From a checkpoint of a small CTC audio transcriber: layers 10.
Rows from block 6 of a small CTC audio transcriber, named by matrix and row number. Rows with one number belong to one neuron. Each number is 128 + 32 x the weight over its row's rms, rounded and kept within 0 to 255. All counts start at 0. Numbers have three digits each. After the name is the row's rms in percent of the matrix's.
After each neuron's rows are labels from the 100 clips, of 14976, where the neuron reaches its highest value: "peak on" is the class under the peak. Only what is clearly more common there than usual is listed. The data: single English nouns, adjectives and verbs, spoken by a formant synthesiser in many voices. In brackets: how many of the 100.
# fc1: MLP up (model.blocks.6.mlp.fc1.weight, 768x256), inputs 192-255
# fc2: MLP down (model.blocks.6.mlp.fc2.weight, 256x768, transposed), outputs 192-255

fc1.636 108:082098108119129161146115079138112186170104180136120181092125162084094093113113142072108083171126164139144153087121092157122142083066161143115131118139144114107202111113141139102137161147118110
fc2.636 111:095119132182109090152057095108091134085119065171108173073122071124156090151154117112167175112109168152118145151169125113088106074217101117124150150103098111192207086172125146147138156144129148
peak on: /ə/ (43)

fc1.65 091:059226167081167091121179119124116102114170126143170116131115132116099151139171092100172104121148132140101131139102157058180131137096107121096165157109171120153191102166139098167129154080063141
fc2.65 084:070077088135119153109123088153124119143128136092116139171146051103077145087135141105082137098160145159097071113236164132118113113123113138140114142145093116129127173096136095211097160179171093
peak on: /v/ (70)

fc1.701 095:101110195095136160112122052146111162139113168069169180088176124136105108098170106136126114103131115131114162081150055107150177136108132098130157084162131165131129093110051119094114116157145200
fc2.701 098:115092148145160171143118092171061129182090149073141150133118075143145093117168139125177189074174177183131159088169100181137149125155170119101148117148138107146217145100128125132148102128085163
peak on: /t/ (82)

fc1.641 091:090188140165158109094201101144118168151130160113136150112124172121146137094126126198173143092140170136149168139131080072124155184098163090082176103089101136104136078111068111184081112158084074
fc2.641 090:112151151197109123148165181093148163117134147183152128104090133174127125060116118114111057090086171136128136157131173164118143148124142116063117119117140161117065064169113147128146149188122095
peak on: /v/ (93)

fc1.80 094:162142144122081123131108083089181117180117140088169174173141090175135119070119078126129113106121130107070088175162159092073148104083124137113094154099177199080208143159136125105081141177087129
fc2.80 090:138115148102127125158104198144080141155104111148118139122105121092168127135139089123106084219137157124089165087181133155109195122156126119116122142143138199096106123180108160130131090122111153
peak on: /ɹ/ (39); /ɝ/ (37)

fc1.180 091:125124142095142109075062122130107182110148103147121124136068116128138091122189098164075090138147172158139180149152156160110136154167136136140182112156110177118109065194119114085111140125119165
fc2.180 080:113121111126159153171146078218111115199154095119073136135119114159101124111131113068173108102118115111132071127118162113167147129118109152084139120090153092144114144116085150195108169116159183
peak on: /n/ (41); /w/ (34)

fc1.176 099:053178126156168189103083073162128129135139174104153138114162204143161132116083130102124102114127143103155147082200089099158146081084113085147154108117133138099148071137112200145108176105062126
fc2.176 094:137118153104181119113040108109133152132108104187112094125143154111124127237141147165135137127092169123128085124141140110132158166182153070146105099176105123136118093102155087171149086165141113
peak on: /ɝ/ (58)

fc1.20 115:123121124087156083109134129163085105114122131101154155191127192136108155139121115143088089153189152063125210105140106117129144188135178130141170138172095148172142166114109172141135123079124123
fc2.20 125:052196115100123049129163140089076094102122107117136175161139146106146112091179137167153138145147075132086208137078129138132159155160112135131120107108139120140122176108127115137173136138137123
peak on: /ʊ/ (44); /k/ (43)

fc1.752 097:087115158126099063075139145160162137113085134121176083084138123155179146036157124168172090175164063075099119130189138089081067101100122123124126125191120156100142140130092148110081058135123078
fc2.752 091:131119098142127074134150142063168164139121087150070167128137097086157159168116127095175170108118128115136142150122114130113140101144135115125152180086134151111141136141183111077134118140148136
peak on: /tʃ/ (73)

fc1.674 096:144077164157141138145114142074156138146107154105132114128091147089123099124144113131083088139143122137121141127187136125118106156130144115118090136155117209095144063080145129141109052128133114
fc2.674 088:071148140137121117173142150137124157073129138142167116134114119117145105107137141103127137151063126207070178110129115130177116083158116174051166153126166194126175149125106116066086151120154080
peak on: /tʃ/ (100)

fc1.580 104:133161163141150116062091089180129128155141080136138149170136099135108129126163123125114153107140147120128171143092118106129172132145110100135127159100150165074140148131101102167112128075153170
fc2.580 106:106142094122136122156082127130089100101118104137130112088085071172119122102121077112129125100184138182096187150117105135130148038143127139059138131098087139168169114116126139117112145150149139
peak on: /n/ (64)

fc1.760 103:081159156152112143131099063117182149146106119151134132090173182086167128149125117088121085161106127105102092100180101122152142142116121085079098106178167159086152065099142150168137080124157129
fc2.760 106:125116150129148069124078157152089188123089146179098082090195125113184123185163098097133105143083122119044102126147101112146064103168145083090132113066155105129166128116137158178123104115136132
peak on: /tʃ/ (31); /b/ (26)

fc1.377 112:114110155090120144121117132151091146146163082074178117105220126141133128166097093204143105143120114137145118122152106135124064117112105118106095094114126134127158123153140184102121156133133130
fc2.377 153:109099213131121126113133121146105120119105154078187114141159116105123100152127091200144102119170132160137124100159129130115076163123127106108090113182121160160184130168167149130115106130086105
peak on: /ə/ (85)

fc1.324 100:143198161146188183094155127115074098141077150101227142102161163141120119101118098149074113115143108089105142065130147129211121120135144093153159152182164133188141167192095115117106066088173050
fc2.324 101:115059160122159126133160110118069124129102143092125132156150132079150078067111128083138150081202095148166121071160113185149172073132125100130125092169137128152067078098097122114135099079138150
peak on: /ɛ/ (43); /ɝ/ (25)

fc1.137 101:066093179111125082075154110156088122153089100157222157155136127118143100125052107107111159140135182120130163130105142160126151125155138094095156218128091125050134127102137105183106115106069162
fc2.137 104:040150099156145084093123141097112089101158149164158155136118085153171096108140074130170146090085125140121141155155133124101093120173117113091192114116137171152164135133178131112138131153056114
peak on: silence (94)

fc1.508 104:128131127166068112084113084195137114125076136136150092099170137072138048132127088101134082110156112189112116112179086151098054124142147115140169096119112151116133154084089121071108074131123148
fc2.508 100:158141100136137134097128139128122152125223111162100130093150124094131151098153114154153236100123118110179151119028128142099148109164100110102146198111153108124100080193118081125119122141133153
peak on: silence (100)

fc1.500 109:160192158122096195138133113086128124112149125099140144148110183096112036122150105171165095098124146142135125131136160110181156174139140111108118121188176130136186118104121077160143094131103118
fc2.500 110:095099085185134141129161116190146180124133150108108131094135086056133105128167174104103144058154155178112125075144151166175139131160159098102121135113141132105143101083114054144142155190122118
peak on: /v/ (49); /ɑ/ (36)

fc1.318 107:093185168141124136106185118137136116127143128115148140121095116100162040081147116115117126110159122111069160064114174101190139140112144094111180124127155159104142106141106092118115117139086195
fc2.318 110:149141135167130175155137162098154177142109178123123077134074139164092126138131163161121169097128077114128080058139137171143117151069068145116091139149135109125074206166181130087146099119144088
peak on: silence (99)

fc1.593 085:072132145148167108089135151099077062156056163130175137130137163081136142174136130171101134200164191158120172095067086135121167171088157037110156167113128125067148111170054108095094177115131116
fc2.593 082:147132131172172223164123127050108155125157185092138117097182150115075105112142146100102193138078113102188069149145119148101136122145070153142056071135170145167079138172116155108130120098093073
peak on: /aʊ/ (58)

fc1.173 102:096097150121131138134078137130118148180068082109180157154116162126159091149050134082116144082156165091086124101110153167115149179135162164134132158155159194089113132100077120150060087106116102
fc2.173 098:122157074168119146129088174075115084092138097153098127166125106137138160089123124139154130130179127184150149161107152130136150118181123133026146110108145133201137091163123156099106171158144143
peak on: /ŋ/ (46); /v/ (27)

fc1.655 098:139112122096175137131127146137120143161169112102129117162150085100124144129154071218025056148179124108114124103146089072136121138125160103121164175148089162127162081136110164112110156136158089
fc2.655 097:141110128173064104127150163107108100148098126099131180135123148140095131148102142095080119134140131129103191131119124192177098126185115158146110071106111198087127167126097096130141113152132139
peak on: /eɪ/ (100)

fc1.538 104:125151138137140134145118115153115081179077137137191120076178146120092154151117117129112096167132122118149151142104107133160186093051123071108131171154125107144169178141098157107095135114138086
fc2.538 106:200227122113113095143108143106125034108101167139137133118118088142064146172103103137166187104125139141127113174116156072141120106153083148173091137154118098128147173129176123143151108125105131
peak on: /ə/ (48); /ɪ/ (44)

fc1.602 109:109097132109133107150111143129116096190124123143182166180137153098122088094095120115053090100161179073070154115173120131116096143120179140092165152149074134162149103093140134074106099165110115
fc2.602 124:029142120101095086104097155102156089132169074171143145103140106151121169132136129136165123064112120145101149146157147114136055066174139113053194094159159107151071114153149128134112127141132148
peak on: /ʊ/ (38)

fc1.531 102:136126131101113184100143154102156143119158065140148142173144091102155086100096136139062084129137151072094142139115154139107150162180209106137090114112106166076184133085110102158077138142140109
fc2.531 100:101107120117115096133122179101178080078171139136160074099131098109111176097140094127126112099102098114097114210107131070107076103126099148093135157111122127148089176156151189090120173130119113
peak on: /h/ (42)

fc1.759 103:148155147108091118092098196113079128104098158121160159107118117156139133105142111115143117150106143166160163179126137161106108092152132117095152112161188169125189115165091145085109113156050071
fc2.759 103:174117085178125124158129128084148107162093097153127086166128164107132175147137161180128219145116130078122110110173113120171138152095125175172106168100098108110090171095174122111195106145156120
peak on: /ɝ/ (53)

fc1.215 103:148174119147095116097143086137127163123112194143131113131148141154093094158055114181135116133121109132118118127103121029108070183117063082134104175168100125082124130145136115162099176146118128
fc2.215 105:114167168149033093108141168178206095084085126134116152149166148176080094174120155094194138158085117109103148176093164069096088169147106170194152110135093131104109190134145091146117116126100084
peak on: /eɪ/ (65)

fc1.624 099:106075150106141162102136097156080171167150136096157151164182142138141147172120116164125160147152082115133131132102137116119126146129105150162125158111151158145140139096151181078108218110134135
fc2.624 097:104074125149098132142137135157112145125092119068076066132112101104148038100132166117114122088156107194143084086137067194125157125143185041028161110129141119144077139120118105138144129090087184
peak on: /ə/ (28)

fc1.726 096:169098184072192158119114150053072167170075144115176102193108159120112079113070111101066106135089140119151100120100154140146169167203173128139092200194140141149146106179145089076105078143162124
fc2.726 100:111089132157161148088095110098071140140099167105113103182175158080133119110144129076109133094162138090161154078150125148090144119070121071156109131194151128132053111154113139097166063155097120
peak on: /ɪ/ (67)

fc1.415 098:068111166112125164133142125101091142219102114107150146156180200166104076107105125094085051128136113107142180088177124154107164160115110112068194100157156104131169155091144134104133158134124081
fc2.415 095:106127145135112138105154156117163151067159098153102089075074129145152166121181126128115100161074089134134169158115116122157117139199076178121169133140117153116098106164182124102191138174131131
peak on: /u/ (63); /i/ (27)

fc1.160 098:118161130154109104107145116188114144138122171071185100122149190098122154143088106185109106153143145119149186142133107079101084145068128021124125171134057139138132119152124166167066146129152105
fc2.160 100:143185119143111096151188164145170071159113162123098143119076129171079103193085162125155135138131125101101110169162190067171114139130129162151117160127071129076094236148122131156116147114106146
peak on: /eɪ/ (100)

fc1.542 100:089146157136159104118080126136061124157093090155105185142115167137118106153116143175118141148188159160103174147107106170124142127144123138119110118153135114149171119098066124153147122095050162
fc2.542 093:106215095093094152153122156126137115123131058209088171098157170098188145099112112124150162174084153110107143146113197142134130144167165138117118117120155160107142094137110155150137187152154108
peak on: /n/ (69)

fc1.704 110:124121169148100107096172111153099133132129159112151122148146155172157130082163100150112063162132138101162124156098072136072143146084144130129161116114108138120115081086086101186126116120136172
fc2.704 121:115103134079125113108151121132116124069103087154133146160146157083188095131201121130182083118106136162165197132096161128165184132156152161132168157193166143148121126078146106127100137056153135
peak on: /ɝ/ (33)

fc1.289 096:076147139154195189138104125090110068151082159088161129108084190138169110132115121106112123124142140066126164060167146110173115146086187119123135132108164117068125098169099184083156142140124047
fc2.289 095:157024183148116153101110118105133166136125144085145095051169136123159182112190072120104083132162099150175111169174108146130138069104144120114118103146132117139078145128096189086152062113166108
peak on: /ɛ/ (36)

fc1.187 102:128135114134142094168099115160170129146175154149101170082150122138109134074137103151152123171135079135065134214113156136099128111115141104090084181102166138088167105158110143132139095131107147
fc2.187 099:142085128129140084141117138096099083114106107103103121182125101101155168109205120105129125109156072128198098153134074078128136148156059164117149136163113099171138087104167154075167078084166148
peak on: /aʊ/ (31)

fc1.638 092:078148154073148109126161106097153108134118109134165166135133117161159053121127037140171137148119195156081147118128137101102088157081104136089163143142144172150167150179161115071088143158134110
fc2.638 075:114096127101127139162134065158135175088088125133134081180138104146156087116115084120063169121150113182103112129085118158069099138113124131105117098086141149086169113102093138152186173204122092
peak on: /ɹ/ (60)

fc1.31 102:080054161074171167143134110088126146122118148072124136150092106125137074089086119098077080083131161149124141136088095113137198177171150126112112165174160142165170132134163175055095171149123095
fc2.31 114:081104109128143186150142158082153149154181116123119117117134183122160124119193109083224074133093095079146130113108163151108149195074145193097133134132185081089064166140108149100167113102107133
peak on: /ʒ/ (79)

fc1.265 100:166170168099183080087086056165140123090155124142112088118140106114125088152125116099131171118183105187128164146061073107095161124172137106113121188124164149068180171154096108120157115115165193
fc2.265 100:101144096111102141145094166098101063093112131170166175127107092150062145103092090113166134118135126153104218133106126130165143075161117155086161142147144141154134108100138067137126115145136098
peak on: /n/ (59)

fc1.677 090:073109108125120161101113112130113121141146121052150093153179168163109136083159111116135127125139031121110124131173069120103108145090095140179138106104156152158127090094131165091115173141137127
fc2.677 089:132096102134094106106145150126141144132125152113125063132104088083093025093110169139059121055168167163135107094121109145143157141154157112030144164148137113104064082126140070133131137157075139
peak on: /ə/ (67)

fc1.11 101:130143129096128150088178132127130161133169173124124142121136167194091067116130124095148111129068141112142156091157122112184156165152174089110177132165148129098150152095128112122092144078097135
fc2.11 097:160102138096107157086118132123092158108196072175135110095129185105141144174163133177182119162049128144110139159110097109177135161162131176131158116144124120147114128115131073097135069125175150
peak on: /u/ (35)

fc1.537 105:190166148140148114093141146083075162071095114119126109118156123157142076099116104131089137144087128173173136184097109150114174157162117096087082174192120115164218172152155146088106170127113106
fc2.537 104:074099096114103163145149083119135136191146106105127167184154123129108113118109110085124118082127143086062152108175160190150136165118121214099119120111169156124056159145126119107117155196143164
peak on: /ʒ/ (26); /u/ (26)

fc1.185 102:121118139080134110109128081163117157138133153133162074139188119130178169088118089085123105204148127100163123144120051117099120116146110117168145170126146150139090175125142117079134136137097076
fc2.185 105:156095134133135100149103136089068108097081172137181118112091092139153113148165094129144121122132108150134164131070009117152136140161152134112149141102102164202138086085167166085135109151072090
peak on: /ɪ/ (39)

fc1.762 108:118128144103148135113163125128094169186107108114142108143126150117112153112112146150133122214151141119176134108139131083160165131091154095127185164150114127113154093089143099130124170182126086
fc2.762 105:154190102094099038108129111129149092100125155134117094144106102075109125130154124129143139057120111136132158161062146088165131104129107144092131184142144079168117115126170103160131112100110127
peak on: /v/ (48); /d/ (31)

fc1.513 103:098152144139125141090132159132064126147150177062132139065103094115152126050101086125145138085152132159136137187186109141049116071125122103076134132112152146112144098188117172074119145168121088
fc2.513 105:147198123116098124137134174138174135055067111176114129180094173101096149126089166196147190073092115097127129118107129096165098140123131098182130111179154088118051122106167066142139071100091110
peak on: /ɹ/ (38)

fc1.507 097:157121125102163122098156112175132159106171146094148088121157151118151141097098124169107047109133101093087147108120101089144120155059119146101141130138158132103109157098098158144088149126094115
fc2.507 097:124174080157044103134166159074158092092154101172073136145113167144063115152148138116170116135091135136178174168150166085140122106146094175165120156115077101140108206125149103078147166116188125
peak on: /ɝ/ (50)

fc1.693 103:179101166126129128119106101085080152094150215104123106108122124165112087109119081135130075162152059150150095140143127154087116081188089101142106135161076093186128189132165137106140147070110161
fc2.693 102:130121138126143136129110165047069143181112126118121154136055152170099131108098147170145142119155138174150155173142152141116147079121182159116152091149184093142074117115163118072125120136140106
peak on: /tʃ/ (85)

fc1.375 099:126121151089105153151119100105141194123107108157172141074122134125156071136181137126124128189132146132130164135115149085177138185123154067100178107196164142056223139073150050151112124170102078
fc2.375 092:192119142142136172078100124127133139113096120063090100102152049095100136117127189114111158066164146176129081112129137148184169121163170117149108194148113093145157091061096065088109114132179093
peak on: /u/ (83)

fc1.485 096:119142144124125091143138132151128061135138144149205127131143100126139135118163096147119139154145062076081155175146103154131088105134067095143102177138110161112142117129127134154096047102117112
fc2.485 101:126186136152083089145090173091134097089081098113182146129132085125167113106133127060179106091106137179149101140089129102157082027119140123155161119153149108194103174138123107069121136122095093
peak on: /h/ (28); /θ/ (25)

fc1.661 097:115111139088126107098115163150160164118170155108137093153158177112094073116126112125117155124084143161170148126148065162118139142154130047141195125133134151106164113112108120148098135075150131
fc2.661 096:148185086154119124150114154138088142102171079140148120124060129138083155141136130125205160132094162100095164116165149123191138119133159160103106181116123082137152211112176084098169117157146096
peak on: /n/ (47); /dʒ/ (38)

fc1.114 094:167151139095128164111115108126129184076159104034100158121104093172173117149135077143111119130156127152125136142134139096137072165115121125146128140104076197134185095184116174086120166153126130
fc2.114 099:118190115160092153147103182111137123162145144183172150123140148194141136102087118136160104123090156021098114182116194095134114169086131125113125050105121160110081148185120148152161143176125103
peak on: /ɪ/ (45); /ɔɪ/ (27)

fc1.681 096:178102156101145106074156108149092163133115144126114117148144130155109121143113115120078108132131147159167137119065100118063175138137139054107108198132106148161103114126090143087138125113153226
fc2.681 091:069094146097134182119128084146139125173165104136106183120174076156153087123164110078164181126161186170128148094122113166137181101157121126098138102075152172112154109104104186192133154109128168
peak on: /ŋ/ (47)

fc1.557 098:152153131164148141066197157096105142135126116097103170131107174162112129124116117187143152106124152191155178107123118113124110178152149077080172085092101139164135060135066159139099097152096176
fc2.557 095:128132133171108093124097194123171168084139128135098113154106110139105151086115153142153123075086195155128140184110145084092143134152146126099116093107146169124042113152126135115137127190092083
peak on: /v/ (77)

fc1.148 095:069165137160104086112181108153105107121108175097161154164137137125109097093209073100086128099140120156070175117148108136104098105104113158154099194068036118104121134077165115169129138133141118
fc2.148 086:174079131120139135142098084093138087142159168154109108095159118174131160107076109114125133200145211113132180142081147094117119111127139090146102143071105152099088098171083165077163130198177159
peak on: /ɪ/ (31); /i/ (28)

fc1.130 109:134143164105144131146173125109121179157153177109137166073147106136099123146158107143138109204154083127120123087185191087158142110099111097073168143143142117100147171163151148101156160057119163
fc2.130 116:111121145123160132111138088120135168164182120131116169138122130184155130129134096083173096191104162091161166172170148116098163141128169091121163130094091111131134141166110172186054109101165159
peak on: /p/ (70); /ə/ (29)

fc1.578 108:080145113112169147094111135153132196128098125121087115119112178146119112139170129143141115198169152148151154118115141134106145154132162115122116177134095103137161104103110143140102168145070140
fc2.578 108:181156077114169173204080069111131060168138102103114141184186158093119124144089138158118201111150195104135101078168142147164210136093087118116115135113131100087117092130121136176142164142142170
peak on: /n/ (68)

fc1.755 102:094103144129168167119060152141117110162137116115160148067178153146115137107124112097137131108161102147130139139124123117098124111148114149129160058117198178123167145149063194089150155094099079
fc2.755 102:183145161139147117142082143101140140099065123149097081136127163146111142158087175181090164122152141145145076082127077160157167136110118072145121120070109134090105100086132107139131058136097126
peak on: /ɝ/ (100)

fc1.385 100:133196105117151131097184102089141111149105130151163107125092157130148115048072099153158140084137117166129144093120133141158158137105153157129138171169163183113169140115177092143133138139119113
fc2.385 099:132138149152090171129152124231154122125156158131152096120119140136052183138126099071120130145124117109180132088059161126145105196135170140139111136124088107096149169099075085180114180094112121
peak on: /tʃ/ (47); /i/ (39)

fc1.711 101:141153171149151114120200178164154082147162124090162136071097152101206139119140127098166140140127134078153111130090111114150149118084161130060105171112146122056146163181098152169103127061151134
fc2.711 101:119040128150164143134132124146087126165142169127066082156101105142086146175148165149075125128159081110135105153142110170122161128106121120092135117141100127122090151115181121117119128101116204
peak on: /p/ (57); /t/ (28)

fc1.198 101:083131130159137185114111116130107088193116127114100120133168185194120135073133127070143188148140092106126149161156163125112148118141126103157111180159116085130109089094093103135084102164096106
fc2.198 098:138182096105138150115101179159180087096135067162103123126171132104139194135164145114177164177108103077091133155112195088108100081110167103109142120152161059094128132182109138161170122087142128
peak on: /ɪ/ (58); /ɛ/ (39)

fc1.164 098:152117115172141198068128086072147104133135093086106158175162149148118131117127117117131142090141105089124084182175138099084164148070143141164127150103118123094153109128102161131120137132141104
fc2.164 096:162149163108113170134100118171163123158109094123122115134148130129185089137142164129103102122132091084109076078071180154113096172092196109104123138170101126066153117088125131246157119099116130
peak on: /ɪ/ (47); /h/ (28)

fc1.38 102:165195152132096141113097123092147163097092148118114190123082124152125040085129065144122061074130155153088140164099128143139155142151161146122101155118097194160195134116116127155057142149122106
fc2.38 104:087145116182106119175141103105147116180103157176153152128149121123198117107105085104117126099172088055063068133196131129138100097066102156108095117098094128129158130147135152175140088126154135
peak on: /ɹ/ (73)

fc1.604 099:153149174072139101145181105113180163078073151101135117132103154091123125149109055204106144084129136168186161081096104118128137176124147065113092131095083109132138076163167122121093124107118142
fc2.604 101:086155117139066111108069150158185115075122109133077101145126167186099187132112121104125091134035131101093143170149114154100081157103121184104141103147136106094094112125153167207093111138142092
peak on: /h/ (83)

fc1.458 106:123143164074127134121097119073149193119092101154135124120105133132094080105129113120102085129128130181160155113134058129118151175087120096082124106222145111139185171130165151040150123148112094
fc2.458 114:098097120114187149127149138124173167103118109129116088134144137110204156089183171083136102143089131128184127089114116148114138144133210107068170136110218110072081113139125175112178139092142158
peak on: /u/ (96)

fc1.115 099:125106126131150193134130144107113121178140143098116186127139144142154133138080111091121145149129117081115144097184132134075119173127120131091176094129150122079131088167114255128162181124132143
fc2.115 095:105108168158148120185124131178111155089097162092135125082118101120160113124188162104131082114094108169128165114124090131170159146147153106081178110136164134141136107093081141099108124123120106
peak on: /ə/ (65)

fc1.235 101:083101147089138176152101079089134087098170169085150156159146127133124148150108116187078163137096081139108160125111141106155128123108107168110138088152085181093111117113168143046093160172123096
fc2.235 108:144082173140116132099096150164131129083097171098121072135126128087141139118174139108122148115115107128166129101102064124112144109170113178177133130180187105118125108128131139101132103112109108
peak on: /ɝ/ (71)

fc1.162 094:134128148077136146107114063086082151125124138142189115095098128118140092096149067199127084151113083144134174144175054154134168132116149127147102095191069168083165068109113085108104087157129115
fc2.162 094:088095132106172126133101140158067148135078162106194133096156120111118112129129113080161160101138192148078151124199117154133113118135160068085149127153126113147172161164131150137164099130086098
peak on: /t/ (33); /dʒ/ (25)

fc1.346 095:148136134143118095107143106184132117141146166090181134150150173123110153131103121181114100157152107122162201138135121081096053119100097057163131131151050114119111110135159173152085102074130107
fc2.346 090:119183124176086081105158177099192088102088119129082145135113144183104119195078152103166132157121144109101144139162179078141093120140146116130124129089071144077131194122136144163126111101112131
peak on: /eɪ/ (100)

fc1.216 097:089089161196119081153132143164101116147111187144112171127153083147105134162156095212117119127118119174058130190086142145057083138151128137104125134115100161133105148181100153107095167105086145
fc2.216 096:112111119143077130120191139140041114131137092147088139138085133103125087115197134125157125099130097174136149163130114138178122088177092158098149157102145122114155207090169069094160187117164140
peak on: /ɝ/ (75)

fc1.440 101:078175105137133146106179117120128084132158169084137104173152121052156110110083115145103079106121185159139118087158092169105118215101088135062159129155083173133116095184102175115152155148134191
fc2.440 096:081069123087103122157138097157091076144115144090134094157157104081126134107168127088148126145160123141144060078113106074183151154094120110197172220133101160111112134104101149135106170129131166
peak on: /h/ (85)

fc1.524 091:085152151077178125158071131149139122094097092103158158045122168091205089142160115100146121153101097171171142131116102168174147114121102126073158149187164164101181123189120164078121150089092138
fc2.524 092:040053086144171160189128155106131128167151105179129100159136159145163167180180124121161172156097051093143137162083151159094159168159124188085125170119189098084095178161188126112167179110145137
peak on: /u/ (82)

fc1.35 100:171115144153132148075201107146132188120143171109119100147105144135112153129155109092101109130101119127167109111138102108152115179122100157149168119143176133140131124104165133115141138109162110
fc2.35 107:114116119159095069126139122094132092110127129116142103130135052121137121111157114132148164053150104153083097101099047096165099085096069119052153144101142125163123139136155149119111100141111145
peak on: /ɪ/ (57)

fc1.85 100:064128125152166113117195079130121164150090175138161125151115166105123118130057137071148089157110188078128141090159142107204164161095188148095121129144108149098101109132110133116084121163114129
fc2.85 100:163097135106202039125144114134129128085097184155144114150149146071075126164109105160053080163146129124143118155121112092129101166164113086106097081139099137133132070109140135162150103109130142
peak on: /p/ (56)

fc1.179 094:143139182112119137171128053140149146124092087145188129154180146105132108128106122138084107123146126141157142123121048128138167164155155048089121109204166132097220078133122125129126163113150110
fc2.179 090:158079147116079114154170107155175130087102126087149102168123050116127149088172217127120135107116098130163097133082104140138145137181154086109149152150150097134081093078166061160118120098112106
peak on: /u/ (59)

fc1.517 100:094123147109137148079147125134122121092153143065118104147115154121131125141164110155123108111114073183175133150097093127132100117083102146129156091118137140111140107104156157070095175106112115
fc2.517 094:098147081158091129134176063149139147121133110100106075198138069085143118104128138100117164044163123155079118093104086140153109128137121111024128145111131105135111125104166071138154169197117130
peak on: /ə/ (49)

fc1.438 100:119156145127126063106170083180161147173130150074153126119133138145168154130097138149128076163112107136096122144130158167106156158081134109034172167167104151102092135132083145110145122128182155
fc2.438 100:135134085160159105143127170099158067086143144138153151164103077104182153101191109180156173088109148140122127203082060074091101111175110162144110127076084121144143066096172139083125136129102119
peak on: /u/ (31)

fc1.592 107:130146126107158130124109094101113132135110118143148108140134136043165119133094103238047080104159165213098155085152077119097161143086180129144123093115098176067125098125118098112083079163145143
fc2.592 107:162142097126130112095090147136106117136200137138143083106117167149056171162171125079190124089082141114174107186109134098081114130106089184139155157155137104164101119120162145070114080070099129
peak on: silence (94)

fc1.389 112:151121184124149150169171129072084120129088142092138117165091144107149092159137091163117136078165164121154126102111122134154094143162153152127097200109104131154190080173131138149084114132127127
fc2.389 120:155096118116117098154074095121145116117045103123106094179135118122155117147098137106109094090154150118092098150141119118070067123069128137159097184163097105119158144088128144167114107109108126
peak on: /h/ (47)

fc1.141 093:073060177077194123108121147145148130117123095098148169163157172130135142154147115132104137148117118159138164112137143109144150103135136085131187174090139171119189090137112151118078145021139161
fc2.141 089:158140140154098138163146079186142169119100159085099113175136098121121116121102154111120140112165083178096123073076075190159168110113154126127141095103094124136137146058135116150172143144163137
peak on: /ɛ/ (41); /p/ (35)